Rows from block 5 of the audio encoder of a small contrastive audio-text model, named by matrix and row number. Rows with one number belong to one channel. Each number is 128 + 32 x the weight over its row's rms, rounded and kept within 0 to 255. All counts start at 0. Numbers have three digits each. After the name is the row's rms in percent of the matrix's.
After each channel's rows are labels from the 100 clips, of 14976, where the channel reaches its highest value: "strongest on" is what is common among them. Only what is clearly more common there than usual is listed. The data: synthesised sound scenes: up to three everyday sounds over a background. In brackets: how many of the 100, against the usual share in percent.
# convs0: first 3x3 conv (encoder.blocks.5.convs.0.weight, 256x256x3x3, each kernel summed), inputs 0-127
# convs1: second 3x3 conv (encoder.blocks.5.convs.1.weight, 256x256x3x3, transposed, each kernel summed), outputs 0-127

convs0.30 101:164116109112109151137131078084117121134096145090110097179139135097105121156184128115165127156085133159092176102090123091154075190098149154175116157133137135085116213082110087027126134158080150132180113142132203208127106123145144119116090108158164142110117142154133090106153131150141113151124126166104171115143067134176171110119116126134128161147099102138130172136081096118107140115149
convs1.30 091:110123082105107121062090139149124149129062127081106068151061144117160101143168078152107092100128169157167133161101111122159146150108140103117122143092107120139096075101107137182201110131115167097106127077084110100075083098131168106076101148121138110091069087140178114095179144076141208135106121101156146133070099107182102146134112100092153085144126066075132166135130136137099121131096
strongest on: background: none (46 vs 22.5); bird chirping (43 vs 5.4); first sound: bird chirping (26 vs 2.9)

convs0.55 091:120111121185114191135041072094114140091070117106141094130139123108204159131131105148144102122163013146146201099149110100122149090172151118155104065130082109149127077142142110123152173075097200091158155143120125079086123167181121074136122134103120154155178121099217123109143116154108128136117126134096117115089049066132105112145118114164082169090126132209099089096188184095162087163108
convs1.55 093:090112170166115139136107103186038136147103110147124144157094110111171069106134105109097149216102097204130228142142160150155124155187103139130107100046168208121177113119124145142155079168198203118164136151133123119094096103201105187123135146190142177138167112118140120127106124114176132127115138118118176151110127072077205141160144141161141174145090126113128162187140153103127153178118
strongest on: background: none (78 vs 22.5); number of sounds: 1 (71 vs 32.8)

convs0.146 119:137043149126123103125166129113089106214095118147125089127145137143114143075129158128141221092090152094103132098095185052156179177114124084143138184116127092155119161126194124131160131130155152157110108215133135086116137119114115130163126152145110174109116096061109110102129152129151077148135092120106145169131156081103136121112119041153135116056098107138085116090105135114120111108085
convs1.146 102:168138153157123110129147144104139162162140127073197169089114142149160145167087157113100138135144180105103095145132115131143159136161062171161143140114141125101098142152171072108134112123104110131127146155138148114154152066140131136126164140126176137147173161198110120100129142131143127151126111106135130157147099138118125111108132084104134141071127124092066126121122148128092113112122
strongest on: reverberation (75 vs 35.1); text has "room" (75 vs 35.1); text has "reverberant" (75 vs 35.1); typing (27 vs 5.5)

convs0.48 090:078089090143157123142065109090125106084104112142067113129123111146105091049077137126099103163135146161161154151164142071141142135141143131081151094189085093093125189125163104084090178156164145107087128126166093091124151150118192078115162109102093211145112105075127114156118058085145123101120105160147045122107166107132185118154140114098124148104152136147144098102091139104131098140182
convs1.48 092:076182087137134113102129177124075133102133124066116103151126083099125157178123136136147086171130087092136210144111139145075091128141138108182095165114118170152055153098113062148178136136152185145141120086137097116139080129140137169082133067144177151123152152097171173150132079119121098110118218141155091146102190141141148075151109119144173120063151091210196132104096125131161135093094
strongest on: background: none (53 vs 22.5); hammering (48 vs 5.4); first sound: hammering (29 vs 2.7)

convs0.182 103:119168109076117108155081050148125064100116131118107090092165099126102125108157178098134131120134165133087114147183209114167162179140113174122160122105120156069142156170161155130121112071172094170123132158088125133093130138164085186111126086131141078049162125118121189156103125134208156109133149163158083126093079141147146149199076126139143136141160118185145092129115141085118137162110
convs1.182 098:095143108104131112085120130038129095090132122158156125121106073073138145084159136105107129124160066131151144110118092125120123112089126068150081214136066112147104143115140097080123152071116128082142168157078160081126129119098033110174162142160145128108154115074159130157062105152084092120160164133102099127097137148165107142097127141085091095158087178149114141172162128142098115069176
strongest on: quiet level (63 vs 29); reverberation (61 vs 35.1); number of sounds: 1 (60 vs 32.8); background: none (47 vs 22.5)

convs0.109 118:125169145097154108083151092101144090101153141158200136134126148135109119096062144077156157151092096129129106094136110089088104112083090114184093117114129084136174094104113119097198116175159103140093090109121096129166079134093158078112139123152084074090138146152117181084152150138105072126218104142137105160091109140055075093106140159138131134094113086158150131144117109131182138142048
convs1.109 111:185149161063122119139133098119148135148135107176179157127180105097113235150155126136073129196223108109096111133112168129148154065129117160126136132125138136171126119170134094097085161110118141110122141140100170106124084131118120127115088142110084143212130025152082141092108138109165164176054104114155124092083172103164141118077079090127079172161123154104157118100098167082111147122157
strongest on: doorbell (63 vs 4.8); first sound: doorbell (49 vs 2.4)

convs0.149 099:140104130144113136116139097131113150161124136088109156037113133144146106129102129167172165103150143109098134164166098116131056121151163092081118101121125118142135159179141112208156190146125127062055168226096125088106165133115127078127179140091160181142083165089116178161206151107126111127098130118104133085088126142054154131091129102171161109099137153109101094123133187158100135129065
convs1.149 093:161138140166110103118052105081111125149086139094122145146147120093178108146139089117127158103131102161131135113181163131125160160148134184160098149170115133099172114130060158210136179125148145076226140173115143148092094080088080152138159200125127152181133143054129118149085129114121088165121096127151122122080135116155096152112156122132157146120129096144111100148134166152149135112158
strongest on: background: none (74 vs 22.5); mains hum (25 vs 3.7)

convs0.107 088:147097127164130164145188081129097136130128130107088096172104123146178144175130138108140094054101110190172099149102131145122143092125182101137154158198106123205126107127133090128149095136197103152138090092146174087149138118113094134149099160129152148137164133166146109177150167086107123121123157190185043178165129107082133115070121093100096141121126086131089113057160164060162127094190
convs1.107 090:181118114096099137167098101102141086154125142193120116116090079104112148096158103160150117153152188105150057141110110106130081146099132153140121146149078100125073118117127155158137122131114132117142160120093095100110117103120079158146138094171088126166089124107188097121123084095119121158141110080102162117091141122044098106105097122132118096151151164072135138147091155092162120095140
strongest on: siren (74 vs 5.5); first sound: siren (54 vs 2.7); background: none (46 vs 22.5)

convs0.158 092:133155081112115137143095112089131151152121124111134164101163124139149121139099096111111143153070119171078167124064133118088128113171104105175101150129130061079120132110098129101111158189174156114121107166081108113139136136075104127140068084171097124123122091082114080103078144146136118061109111147124086155149197205115174121120113089167089168089137107152174158123121113168172142150115
convs1.158 102:141134150151121186147097139134108195145095158114086091135122120125106174094178127089126168115094147093123106151116127105103090133107134106126114103135189099057129103091129140094197092113099096161136125084108175108134214139113141146163109101205187160113155142095140123145155192080156137112150169133079163105108148162097172168164150132151154127198089151117154200163167106115175134106156
strongest on: door slam (72 vs 5.4); first sound: door slam (46 vs 2.7)

convs0.59 096:088147131128153183093112189142087113151170120114133139191111152137185077145150168167090085122162121109117194168106138117147094150088123098135088178129150088101101120118122144086132042136172084102137152117120161131140151158186165158090104157170129135130121154162107124177128144128116074135171105106107141105069131157167045188113151102148120048110125155147121128144140162126109121105100
convs1.59 088:074147119161154087074102137156150087067126157156112109151166065138115142120135106120187137197065150083246103161151125141085144138137097091111136147137149158119163117140109137222166100105159070152155169096142183128139098076130107142132088140119158157179074127084157118130132093073134116082130095076162138176145076160035136155138138154150140106111139091097085125127081123196064133126149
strongest on: bird chirping (25 vs 5.4)

convs0.80 101:186130142141179112154149085143120085150113142167138070122154133142121146097146141135123163078121110178124089088175131178195173146155130105129149211078101124089100201186139081109160137175128132102108132162127095142088132109162095135083112134138054144073154159105128085140122118097112094104126203127139109126130111095087121105097107121102108118112144124156050123228095151081112117106126
convs1.80 093:162151173138118132176124102102156136126095171173077137135156118097084104123176159180094179203149096176175075087140088092085075153110150108145153151190079139153091151098133093135145078067102069129152113149140169149138056104156129137167169168163140142124118136133151169140088119178116132177076102081184122147167153112138149082154138144144161061109147160137082174157151170107113164155138
strongest on: quiet level (92 vs 29); reverberation (88 vs 35.1); text has "room" (88 vs 35.1); text has "reverberant" (88 vs 35.1)

convs0.4 109:149130188115156113092103183078166164094156117130168124141115155089172176123079109129095111146106139098128115037130123079084107117133126085093142075129092091119157044147126137167138186120122127108121129149111182088179107130094171112126120138189132126147157108132172146112124173158185116139196172149126110135094106144089157109153127136157100233078106086112148085129117161165166143136123
convs1.4 116:103191230114122153108094177132123099150138160111255153114088092079108202135096123146121125125111104077140134079151141106110128113123139137125105075127150076127123124172136148086097169135114123134132127132148134130188104161132177155150108133130116126119095080110136165107142086157144114133127101160147094146129170137142113158100083077160169144120095164146138159154113113162111161111152
strongest on: doorbell (80 vs 4.8); first sound: doorbell (66 vs 2.4)

convs0.185 080:056125164070125127074123093146118129201101110067148148182203193201164112124146186215159148133103093123144133114086110109152082105083148139165124112116157114147167104111097141109126088131135105136217115132116075094170144116135117147134097148111134136073138133127124121139162123128186102173069145105109139139197106112167166110063161143166093086137085132151190164131135179131150104092139
convs1.185 087:149127166094076154143095157108084161133173162167109097180147137061116080096122097189158131121108130108127124120109147121118062125148093157153173104170108157179070136130188092156167072137144080173134158129072144158149136139138125149152133115097155132150112079076150096128126112080141121162154108160191091135123146159117134106155130087150136156146117077088102140140150144163110090117169
strongest on: bird chirping (52 vs 5.4); first sound: bird chirping (35 vs 2.9); clipping (27 vs 8.2); text has "clipped" (27 vs 8.2)

convs0.205 114:141098143126131136157119110096162069185148112128178124115127109109148126101136165176166157153146091139153255127185140111204174149197160141114180024142092149125081070090139161199156255155161181161121076143114114156123137168155153117118118169122150128168151108154131113111106125095160137128139115113126131162123163114167122111101104162081155132113131159106177080107116113141144142140133
convs1.205 105:153140109143098104119125136063136112088092114147105094072084123094121132114102075115118144066109166183144255142224134112150194149156163151136124110133122207197064036149130151192120056204136255132111098113114120121114098082096067081082108131117087119100123107132141104136125122130087123108130135134113122081139116141144123171117140125145113105174104127136123165111112140153095144086136
strongest on: background: none (93 vs 22.5); number of sounds: 1 (84 vs 32.8)

convs0.47 109:128116129154124097130124108103136129183114087128120114084087103094173102144111125164086102175170133111207167066104188042186127144092114091181122167105111130107108127168136115094097124156150128117110157154152191111131085086088125131150160119158134166198170147128188128150118088117159030086077159102152101114079103137087093113090135115093119159131091109091088160160117085113114158123135
convs1.47 096:191120128193125164103065077169084120159108142166123096145142086091106033084111073216119148101157101109136139145128174088076112131152078133121146143118128122167112169092148135159135205122110073128133138170137082115192094083089141117137182130153097120127129113197158152099072114154121117149139046180196117150138183135094126162126124102161156185110129182099162163146090106120136111123119
strongest on: siren (73 vs 5.5); first sound: siren (43 vs 2.7)

convs0.162 117:162067118121130119173097142099100103073112114130116127097147111145188141059106128135160096090153160032166113110159081142115150116131122073113120149188098118116121145107145106124165090113123080112137150120123164157136134096127094121163129097125122199154162140128127149128164113087135049128079137165112149129140141136115127078108168097031119111097036166147108130162112133098084125045122
convs1.162 108:126139102103144068060155160147092118099159149130097119115145118163139148131102081148123173084133080151112114156141136107142148204139083151103140122124149092171173153100120149110104116085152118132194141208099140107144149150129126134055075108118132138180115135175151126117144159074146121118098131125077164166169120118139077106074078108146107112103107080121117075071132110150119071103091
strongest on: rain (34 vs 5.3); applause (28 vs 5.6)

convs0.141 092:095076139065148173131088153144107218150108111138150155158084076140134121081089094095096111070092129134058110102136117085184122181089122159161102137106105122121153146132167106108163145152142068163109157152120097121078115134095132116083104121063180147083125087161106141124179181107134152116124111093148102143130186155145149123104127144105105165066117073122123146123119168138122140211176
convs1.141 112:146081126063099132096096155133102166119117123111114104095144139111120109106202100070131098096126168134176107160138139163140101146132144112160161154098108172108112120126112175111161129099098114122119174096171154141129156099102130143152138146168246172131180110169145126136138136055093137159141156122059159116156152118093134152129140094132084163060170086174117093198138163148116121165156
strongest on: laser zap (100 vs 5.6); reverberation (65 vs 35.1); first sound: laser zap (65 vs 2.8); text has "reverberant" (65 vs 35.1)

convs0.221 100:101198100170088091124056120064142120189086153149115116159097144104114102107145096115176187158123138129164124187133126169127147159104153124121159137184186116158072171034140143141200136183147085162153136116112146107127093150137134156138153179178137096178163136104130120150135083107119125119115109125112107090134044096105143137167128122104127134087076179134096083103088121115079107115157
convs1.221 097:142120117119138061073138170140162132156074170167118166152058130105120184127103078163127085154111121172117114127114103147146115105135059153096072165125135172138099189089110156139115155082119115139112137101124158123062094127146157135169098100132069152122145192095131081134093161123109133133082103106083093087107133133175119085150126101081121126127095079075085112107103149116134072107125
strongest on: reverberation (86 vs 35.1); text has "room" (86 vs 35.1); text has "reverberant" (86 vs 35.1)

convs0.131 095:092120113151150116109170154144122158103153085091132186064119098210084110073128114080166108083092211118187089117172144188137118170117160142099190139147137095151102146158179131117154185191182103130122135052166161079163101166129137124119090152167135163158126116126166049106172147074110170106154154100132184155133150100082079140173116148138107139132148066150157161095105131109091144163140
convs1.131 094:206160157189111130143174109183115138128167145096104115097148074095113121133111149095160173147163093154116111138120135168137061107080161098157119188181114117087116139139106095135137113104100120124174127161119134192116124158113066110120102111199164108138131125177118175174185090130087132101150153132134131141145192114132141084081135125193113104078189128118111134159091108123094123118155
strongest on: reverberation (92 vs 35.1); text has "room" (92 vs 35.1); text has "reverberant" (92 vs 35.1); laser zap (28 vs 5.6)

convs0.209 090:099093083178120128105136121124116061053180154183112136074168150171115081175142123106155126169110103112127093110144109172143135091108168093116167078096198119138109120225088071119140135113173145118198119140101144142099170156159153113142157129145054202139168155143086086096132124124158172066143152114128080137154176117105117097125115102113181121164144111162136149133130125120196117105114
convs1.209 092:090117106101136055146123175086127172104089137124101107154117093125150131097183112117137144101090127119139135162113169112138111145143100154141097119141108123126145177072157155131107164163057157115120140104117111147060145115103111115083102102141180120150146174121112132090139150097120137161119171143102113113117157114128118103188086098103078126143074185131161105055150180150112178088144
strongest on: number of sounds: 1 (65 vs 32.8); glass breaking (25 vs 4.8)

convs0.179 103:182090114090139165140109146128107146077136161148125147151130167112134097117203094065056135200138079130096155084142094105158098198167137115116117151081162165097169132178107175097093125110123138114143113130070181093161110105124181111105140104148141185153128106113085120178166090094132152108159186087120090109112108159191129108137131166081118156150208157112116170177128122092148194165111
convs1.179 107:088086124148202141119099158194115153129126129115106142155084124125100144129171127156161137124143159132155144122122106101131112168151140160123122109168127115088122118082096195160158125160136166096097117106118056186198102091092160130119080078108140155182128096128143131089164106095188143119127145074101103145132118162138141129086101179146111137120093124083115155068125105123101091176078
strongest on: doorbell (64 vs 4.8); first sound: doorbell (39 vs 2.4)

convs0.105 103:124129126081126154152082147135109134081223132191114098072188145146145135099114165070095158156136152131097122128127149136143206124160116175139190092088144030149147137119172094153127112127142169174090133123123135143151126146128092124198141116160135096102091143109110127131131110099155084124125101129149126102117138108126150137175148161139101121150185124066080124129117109163104100121146
convs1.105 108:145142083135094106132132108114095129068165135083171172139170063122112108124163134105061156156141144087112146138096166124136186111079153110168145113146121161211108153150139142132119115165101120076147117170154118116103114141143107152166127132091109067072133075154086105148096081101152096088192097077103140094111149134215129091129126155104121118164177090093154081159110140102137095067138
strongest on: beeping (47 vs 5); first sound: beeping (37 vs 2.5); helicopter (33 vs 5.8)

convs0.76 091:091113141123171083122074178163088168124136171083114155128112189103189118093076040073097127112108141175096106147148109107107191139119141175151234113102143152116168093205157126162100110100162147129208117120076122088104116095141094161091081122096135125125130124153086125094171137134101111083132179084113126088147087133122085102056094162144156131121116111129121141150087169140120167090088
convs1.76 105:106151095096123166175103119143129120156097132182172160138173129108124136092092214125194127107170142149155164150103124128132145084145185132136097172074147189143105112162092111160129069144156133117091112114107126138154138186106161033161146179119120137131149174046144131140120144152142156137085096129179113071140145115242140130118082114138157146144161136126112129146202116075097147236124
strongest on: bird chirping (54 vs 5.4); drum roll (43 vs 5); first sound: bird chirping (37 vs 2.9); first sound: drum roll (35 vs 2.4)

convs0.173 096:140152082130146138145148063136116084085199127081147130123103085119103155120161091193136095132123086136138136161128134123118101105139142202186081161159132190149144132094104181114087118178079108139134169114096122095130133155077172157147150156107102141144107130085128128133091113121131115166159183131159122131138121132086135160165078129138141118091114155132099137111167120093143105116126
convs1.173 108:151125109136102122067105124093132120151074126139095139148129147098113125089131142164150136176175095131139126117109147160134079123099125152169164128100105110123178108111102138138107082116131138123095146142148141186126072108146119169102153142084123146111109137091127078125066052091080119142119111130184130150114161156139137133165080122152121167088147140115149116181111126133165121089206
strongest on: quiet level (85 vs 29); electric buzz (69 vs 5.7)

convs0.35 096:144132067076132103189048131142169078184137129177117099173107174129158120119128138130093116138117120097133158150151160117150159146121133206100082159155154113162123157138122156116115117146105128115150166030184149123141095047114140140095051114122144136177063145153120108117096041126138127108086153107124109139131099148118129134124134167099125102165135122155145128191101077068099138072122
convs1.35 086:111152072107153092083134159086089133093138108194105078128088102116091154180151148102156122152093069156160152081112178124079179151132153127122087131068105133130171108096108095134128158120126157153092181082161078101116107139138157127155220142141079181091120048134150139117173124138152147097117076092132123147102141109128113144125119122136065102062136138123127087149149193091181132147132
strongest on: beeping (33 vs 5)

convs0.93 095:155121121034074099125085116090070174117115132147115144112127102093098192114094133141163157094164073112138161079118125125126076098143126084144074108154161125105125084150152131128166148117080119172117089094106143186108117107082120147129096136136104105169139147122095212099121146084171089129119113136101087133136093054118137116164087168176101147054107073112121156115133170089129100113166
convs1.93 113:137143170082097092120115126126104091115155115120152139126113135118120169081145143129094093133133171070128153179126154064079111158136132140134111155166137149152123114138129092131123106098163144126081074100145099123102134152107120130126139128080104134140158069097086126132113139076092077097148142160055113141065178120120064110161147141164082090247125190088118125143178120103135134138197
strongest on: door slam (74 vs 5.4); number of sounds: 1 (72 vs 32.8); first sound: door slam (60 vs 2.7)

convs0.103 097:127186143123121156129179109127095165111121156120156151086157109156121095148154112182123125142098063109125119112137120101122112206109135158161095179121126144139122146111163171127155102088138157103142156254078103175140068089108088147104165153151090129198120128088081155115096164136108137100147146126125126144049167079112188112076120131121151125108123058177067156170101093121128085129117
convs1.103 087:104118120104118126098165156120075098109128128094123116110134120111134133085077106108058106094124100177197070100121130086129135097122096132087172113119113109131148129104176116108119121142121057091141132203059161100056145083123061106126135067125156114158126083178144154120111103175122142148146115077144073161083119153128168152126090084082084145099093126122071097118134116170133186070089
strongest on: number of sounds: 1 (66 vs 32.8)

convs0.180 082:152071100182225126124138112115074120198107118155160088171131105170152139223132099085157101115138138123133129180107141106134123102113102089097167158093114114192135149085185143077114147089130144113109065097146122085092155105109135145123104116142127154099108114163136189142074087096134096130132128135125132156111112183120122146098141174103121098114158073135126118143118148039174084150111
convs1.180 080:089120064144130163085075157143126157111117176136062124120120139144151110111222114131151162090117133153061108105099150095123117119123116130108138109134145137147069114092108158113120096122124098179118124065157078120114138124141156206161084201135122144122153126095066132177044168086152127136134162151097104108086148150034129130132120114216078103126106153161123076144170156069088183097124
strongest on: quiet level (58 vs 29); coughing (29 vs 5.4)

convs0.81 097:118120137146169183100130134151129093163089085121157107094126106155154143148119087128082129110110104119156123108210184126241080120123138103090129148135088100104110041150149111169180209103157162160137092096121137105116124113132100094161149141172115129138155129121122132105109111154115139120146152092121119163101126140146076112134108134149099075136204110160144132134149120081103100151103
convs1.81 093:146126132088149093171189131171191126106110141170107149065134087134151168143157139153051133206129186130122125139115192125134147124137159079152174148186123174156099169130162104129095063120111133111072134100082199095173148113143159120163120167083146140151175065053124134156095107146121156086193136152140112166155153146138113130119124119123134131144096106124093170129116113112130145059149
strongest on: siren (37 vs 5.5); beeping (31 vs 5); first sound: siren (27 vs 2.7)

convs0.82 091:147105090144170161099068102084155102108116117108081085134115163142043125104152109085175090123094124180115101167149150128113131141149183156141155190106095206107126121137135129120146163149113060159139063134157110130065126148164109120100111091122102184081085147099119110111175122111150107095119193066104125089098094106124134123122095126175145122102122099183110184145123182146153071090121
convs1.82 085:122111086062140114166188104109194163119105131166091130098119117129091152118130159165071076104116105129136110122166139101138132104097164115136132164148086097051101184024169148092094097107118130198097119189096134142123137110065107146157169149093151113098108147111138165147112149176136192171149125181150096169139147120129150113199174123119180146177082093136145129146138144128175149156126
strongest on: reverberation (71 vs 35.1); text has "room" (71 vs 35.1); text has "reverberant" (71 vs 35.1)

convs0.19 086:157110194148087075094139147150171111138089129144144137138139147105161110140162041115065139059117131194158049092161095122101076086131093096159130144111165136097066158154169076139134110079139190130098094124102135112089135111127101106125102037133125162100148112117085113122132127100114099190168138065185150123237113134091142154206137137111123175179202114092164135111133207156121123107107
convs1.19 098:128083176169135120133115137129138113123126128106089158091116139145130116136050141135140144181146085090167041150165167127189145197134136075097119140155109161093145098090152087083124199099128083161137081151135109128151114125181082134112127108141156139140179076098106108097175139161106096109159149135116185120185129131143101161136210097136156137128159159138155048157164144152132137123186
strongest on: laser zap (32 vs 5.6); bird chirping (28 vs 5.4); first sound: laser zap (25 vs 2.8)

convs0.156 105:134127086087174161126116113144093143163137170197127137142121171126143111114175095109131094140108114163062066134106160173137121151184123091132149172157128085163176124136184121148145096190160161125073137134160100102158049127160106084165055127150128169174089139119144140158142216136215163138097167086164151180080180103106155138137139106181139184083116074154112103121092082102135123146106
convs1.156 097:141131140125172094162177133166141126158146148195150105103106184156119117135120168114147154129112108146123113122061064101077110126104124127154125166190205098142109126083097114087092080088137119184158184142148150098157114132140150152160192149114101145137194154183130139199201207103176130147132156126139072120133123140099078096086069104146155133075142125170147144154134161108090137171159
strongest on: quiet level (88 vs 29)

convs0.226 102:112106169109127091069137093122093113117109134123124110071102093140118126089172181112114180113107176114108155176144187171082178138081114140176105175139145130106079095090136134135101134089143064125187120149129160140160117089092131102151121120118169088150076121147116119134137126142131191126180146193089058146104119170117108093103146181084118074137189124093105134105117114110147119139107
convs1.226 090:092097090126117144117075123087125153115141127151170158114110204152203134128136093090167123148140096198104144143144143189113136138114081131111097158103149125126181087107125103072174182081158133111139106126087123141094133156117074192115146092160138114041100122126092174117123134159113099172167115170145153160092120137090083097099183193109131125070148124187155139076134128077117111133101
strongest on: number of sounds: 1 (88 vs 32.8); glass breaking (33 vs 4.8); first sound: glass breaking (32 vs 2.3)

convs0.177 111:173087083143131171179126109157101112178076139194132125185189177140142132129147087174070075077100094066110192156098080095122038119136119096092071116096103171149145112097119074134096131000055187168148094100128066089100130137133148151166064094150096091110119107119143184154138105165144160148099106132162120107070157172159116144132167064098111103111177108138140164163122111110077126095119
convs1.177 089:186102098065132146132112064125098152119134182153090083185151074180119045092164178130143082151144092133084120139106164127108088129173132150143145020111127124150074075093136158125103118196120053112109138138110140150128152142128191186199177146127149161162178102078118116128122137100102147123098161117104098164145119118101112156103087208112179145126102147058135113090131131094115115108119
strongest on: quiet level (66 vs 29)

convs0.140 110:112139116139095140104102133113130153168109123191122179140179201171207140094092181075089115193125130187078116133131123116123173144154153113166173103065105167159145121140141155118130174150101099145081121129109116085103122154134117167138091131184170146171178149111154100148130134144133057029108116096119085103061146168048105105137142097121149131107115075095128145129119144108109175137136
convs1.140 101:139133121146128160126105140119088131185201143119103183114163180149099127087120141136103077124131096170129191116170166144144093163136195139160165166176120121132121171132159076113123132168126176117091147194119146095165152127125157138163147130085118180137117065112116194130157172101082109098159124101105091150137115155086188103103097127111128133088123156161167162142063139105090144190119
strongest on: reverberation (67 vs 35.1); text has "room" (67 vs 35.1); text has "reverberant" (67 vs 35.1); muffled (low-pass) (30 vs 12.2)

convs0.202 080:163138153109115167142092143089153147096153136095117143126085214143092063101156180079151119134173151038164102184128119129130131106123151074147161089165173099109197106151106134136124169104091176126150141158053105081118141108188115144168150136166101164141158121119156102116153149148124155127122143110167157120187173128090113100130159142093138106145129130102166131135148174109136152122106
convs1.202 087:109160137096089122110099140147165173116183106177087107133147089122150131118162102106093205130165187149140154100088180071193189151133140103172150129112108134155152130118127128133127133105145117087156150099117085152050111134120105113120077087117117188151114101151119129165151124119171189146095134102096104050096109131160144105159117142151163117168179109119134127132086120138132153102102
strongest on: door slam (50 vs 5.4); first sound: door slam (46 vs 2.7); ball bouncing (32 vs 5.3)

convs0.128 093:137132181208152123108169165160120153221143147106111151152118183161110087118127140126168207134080146104084179181065097113161119059161140145046143083090130151129189132118156156142101060147074165125099134170105153108140128091142134110142121162169131156223139158135092074153108135127134097161140121160091187142115188123070098125102129135090128124082139077099097220131118159108112149087102
convs1.128 090:133171106198147135089125152147147133142149120139094127100177163139099150118105127112183095130157120165098148092172149099155131130121067172143188118137185171114156121138193148074113080199122098134179127181127102120130065165080130118112168109109122147176177127135138146065129107100170129147130107137166140146159110151148120149129133144086138160121111146072132138149104093125106130179174
strongest on: background: none (79 vs 22.5); number of sounds: 1 (71 vs 32.8)

convs0.26 091:089155160132158121153147152150086110131128080119127093116127152101102115106121162072128173193099159135127032185150147106157112172139097153127123174141144200151126172120193181036140144185200133180126096119159135158100133169092200139178108091155090159118134109141084133116132121061085116181142115152114110136115155152143173088167113144076108102135116096129153123143083112090098137112098
convs1.26 084:159089152047107139090122070066148159137098137088174116096098092141096121181118094144122091086148160132102081137090147100135061178140160036059122160121129127153125161114117127094114141094081072154133109143146111123134123171099137112099161146163089145131171128153172113118094102145117177152135157088153104177058092114078187136146100160072181152118125113126117099097064105126086121081149
strongest on: laser zap (82 vs 5.6); reverberation (79 vs 35.1); text has "reverberant" (79 vs 35.1); first sound: laser zap (55 vs 2.8)

convs0.175 080:111133085135126144103100129135172134061127132191054119180107159117152140108112061177084128109058150094162114148078116120150120132156117190130158116073125131061138089132186115118138131137070107169140103077055149173144172121100155137144114135196113161131130092151117042156169060163164143107138181180134122176126124089136143159172124126120083154147143143138188125127110155122148134107110
convs1.175 077:095147122149212141097187101168099099108145084116138186205127180147154150131104160140165123155099101153160205109125143128178134147066119194107057157098147115127066087130138110056116143080173119095121108176131133125145127100178119135171110169182090140120073146149177115127174154149153161079196122162114157130087145126149094164187141154122145106151125131159132097141149184185128195133183
strongest on: quiet level (60 vs 29); helicopter (51 vs 5.8)

convs0.218 108:131133128123132120094151073114133131139152096143147148123166174149120148138095102096124141095111200160141115177176230141140129105091117096145083150096135080179168114083103102142162155108098116157114114122116128148159122084155141134122102136163109115072145163137110111111123173142182161117194082146081158132139189113139185171173104177130126142128169175127143154133109095155118107199120
convs1.218 109:149067090195121168157108132124118098082137136177151093075127132107116088108176130152097163157086141129116092144113086157130150147112128172153189168157129121111154199126079110111144066107101075125116113124114137125127124072101101132102140115138151130150126131131109123175150147107145134159137153128148191134067142141091154155140166032120165107101128136135113106156219148048132114131207
strongest on: door slam (43 vs 5.4); glass breaking (39 vs 4.8); first sound: door slam (39 vs 2.7); first sound: glass breaking (36 vs 2.3)

convs0.216 096:124113068118175085199127096135172081090107143162173095119170098137123120155094182150157076064116182112153124135141081203163115133073078114124160112122129185163081147158106112123069052136140152133193113160089128183120174176122102091165091150102080093157130167188126117110103098092136135137157132158123198150169114169197157106111113166118143147110115203097139109121121126144161135116092
convs1.216 106:154123123082115142082129137113098069107168154149101141050130133120144095133147116138132107083165192117133218094086111131078083094118081109169132084132135093155124139185114080119164115134136182124083094139100084117094141111106112070094117155098130153106134141138129066122099098097121100178069072122127129121096224068139146144126111109112115155221087145112121129133153139108181145102165
strongest on: door slam (36 vs 5.4); knocking (29 vs 5.3); first sound: door slam (28 vs 2.7); first sound: knocking (25 vs 2.7)

convs0.75 098:088152084172193106120078110110092118062174105137139056141111155136123117101155165179091115135114058097126136115158119089086143112137094133153144161101069169071161130172108119126123108123120148140129089138132133180096069110075086117122208128147150168149047127060152084106102124126137145132115139156138204180082152056113112113205121125104171148159075123132163155133119113095104104088129
convs1.75 102:175093129155146169127130143166104131144097146141091136137140128148126106159122132211134151130095160176181068121118089210121171089132114150129181112082139134100108139078151072099092061120107125136118159215206131174087110059152148085133140174142181128096097139162127181119151110164066124119116144101186181124140129096078119098069105123140154103093133146128127087139111138152129151119150
strongest on: knocking (98 vs 5.3); first sound: knocking (66 vs 2.7)

convs0.212 104:099151126150119117126173133134111089239119086120088089115139124165164150189084175155152178107103157080153163121067088170142149094136139104113123117152074207197128138165151147134154206096118178131079161174143179125119133106131149149118156128175132136232129115160103175110161183122154108127148104087137078111170148141116140091138117173119174094153085142115120104113162155149155125106183
convs1.212 103:115112137103067101156122115089101090128102151159126136161156150147093167154140088167104121076148154099125170097131103039113103080127114160084126112150147133145097160255109101093118057128126175167072127107114085121084133127125151171150133117086158132109067108104075168121115130109113095196164121114142084096060071135158120139100132185119074103146100121129108110136159146136115169127120
strongest on: bird chirping (74 vs 5.4); background: none (63 vs 22.5); first sound: bird chirping (53 vs 2.9)

convs0.224 086:103089172078123168114149077090124142096136127120124133134149161105134146135130176101123124168141073128154114156118142093156064176146096168120066159105134108116096157110067118137135118156079079136108128091075186153168158090152104099087157179175113148160129180123110119066104154094111069108081139137089142201093115154126167163064137060118085148109121124198105155134092096065122163143110
convs1.224 091:097111084030146178106135117085162102168125073083139084184080118109171141164140143067147133145153136181109111132111117119188078108120116153119113162102088088116114100139045147134081141120095179139105127140124132105086120147078166130121091128106128091162115090201152142106127129093108120143082106157176118139153164120168175148159103095130182081099102110120107107131129167182103131161136
strongest on: knocking (75 vs 5.3); first sound: knocking (57 vs 2.7)

convs0.208 087:109166133159101093110164086144133187120093207131118147158125141120137083080123076191139106106152109136082135108124150120205080127133085119032144095128128138127135105142093142188170156109119145124201107150130105138153149141107111114068174116212141162219061178108144141117106152102108108083156155129145156146110115102137093149171129148128059148121130192083095129163127067156101140112143
convs1.208 095:170083120142129102110125161080105165150103117105143168193036147125151144148133156018109071130120115168147108097137129150167122124136080176142111087123165135170103159114026123113129130129127141106133131115099110157129192107118145122124019104081096124156130110191110171106108137137145172154132150126143118082091146111146133101098163157120110074104077164116161085132115150105109120188115
strongest on: beeping (29 vs 5); text has "noise" (27 vs 7.4)

convs0.61 105:158129142230106133155108158134172130148087118105128083150143160137113066054098110094149059108148136098130100091155156094122074083140118101132115127114130083105176148202163149140134142173129105166157107120079118128123116097154072142127221146137093123189118124104073080086088051129090076082106121152121138129086118106121075134186141095108109138161137107133139137130121155126088132116079
convs1.61 108:123142146245145088098139143083159116134093103154108161122117169111136167127129125092167175169091139105110136106135105168083099096101112153142109172078111127117162084161133144174131111109085107106121123175150091103081120124127101118051153152050063111093098101121160143073066118157110131134095149106163148094148121095105128155148058159122111123095142130085125112093122153198128087112138
strongest on: waves (51 vs 5.5); vacuum cleaner (37 vs 5.7)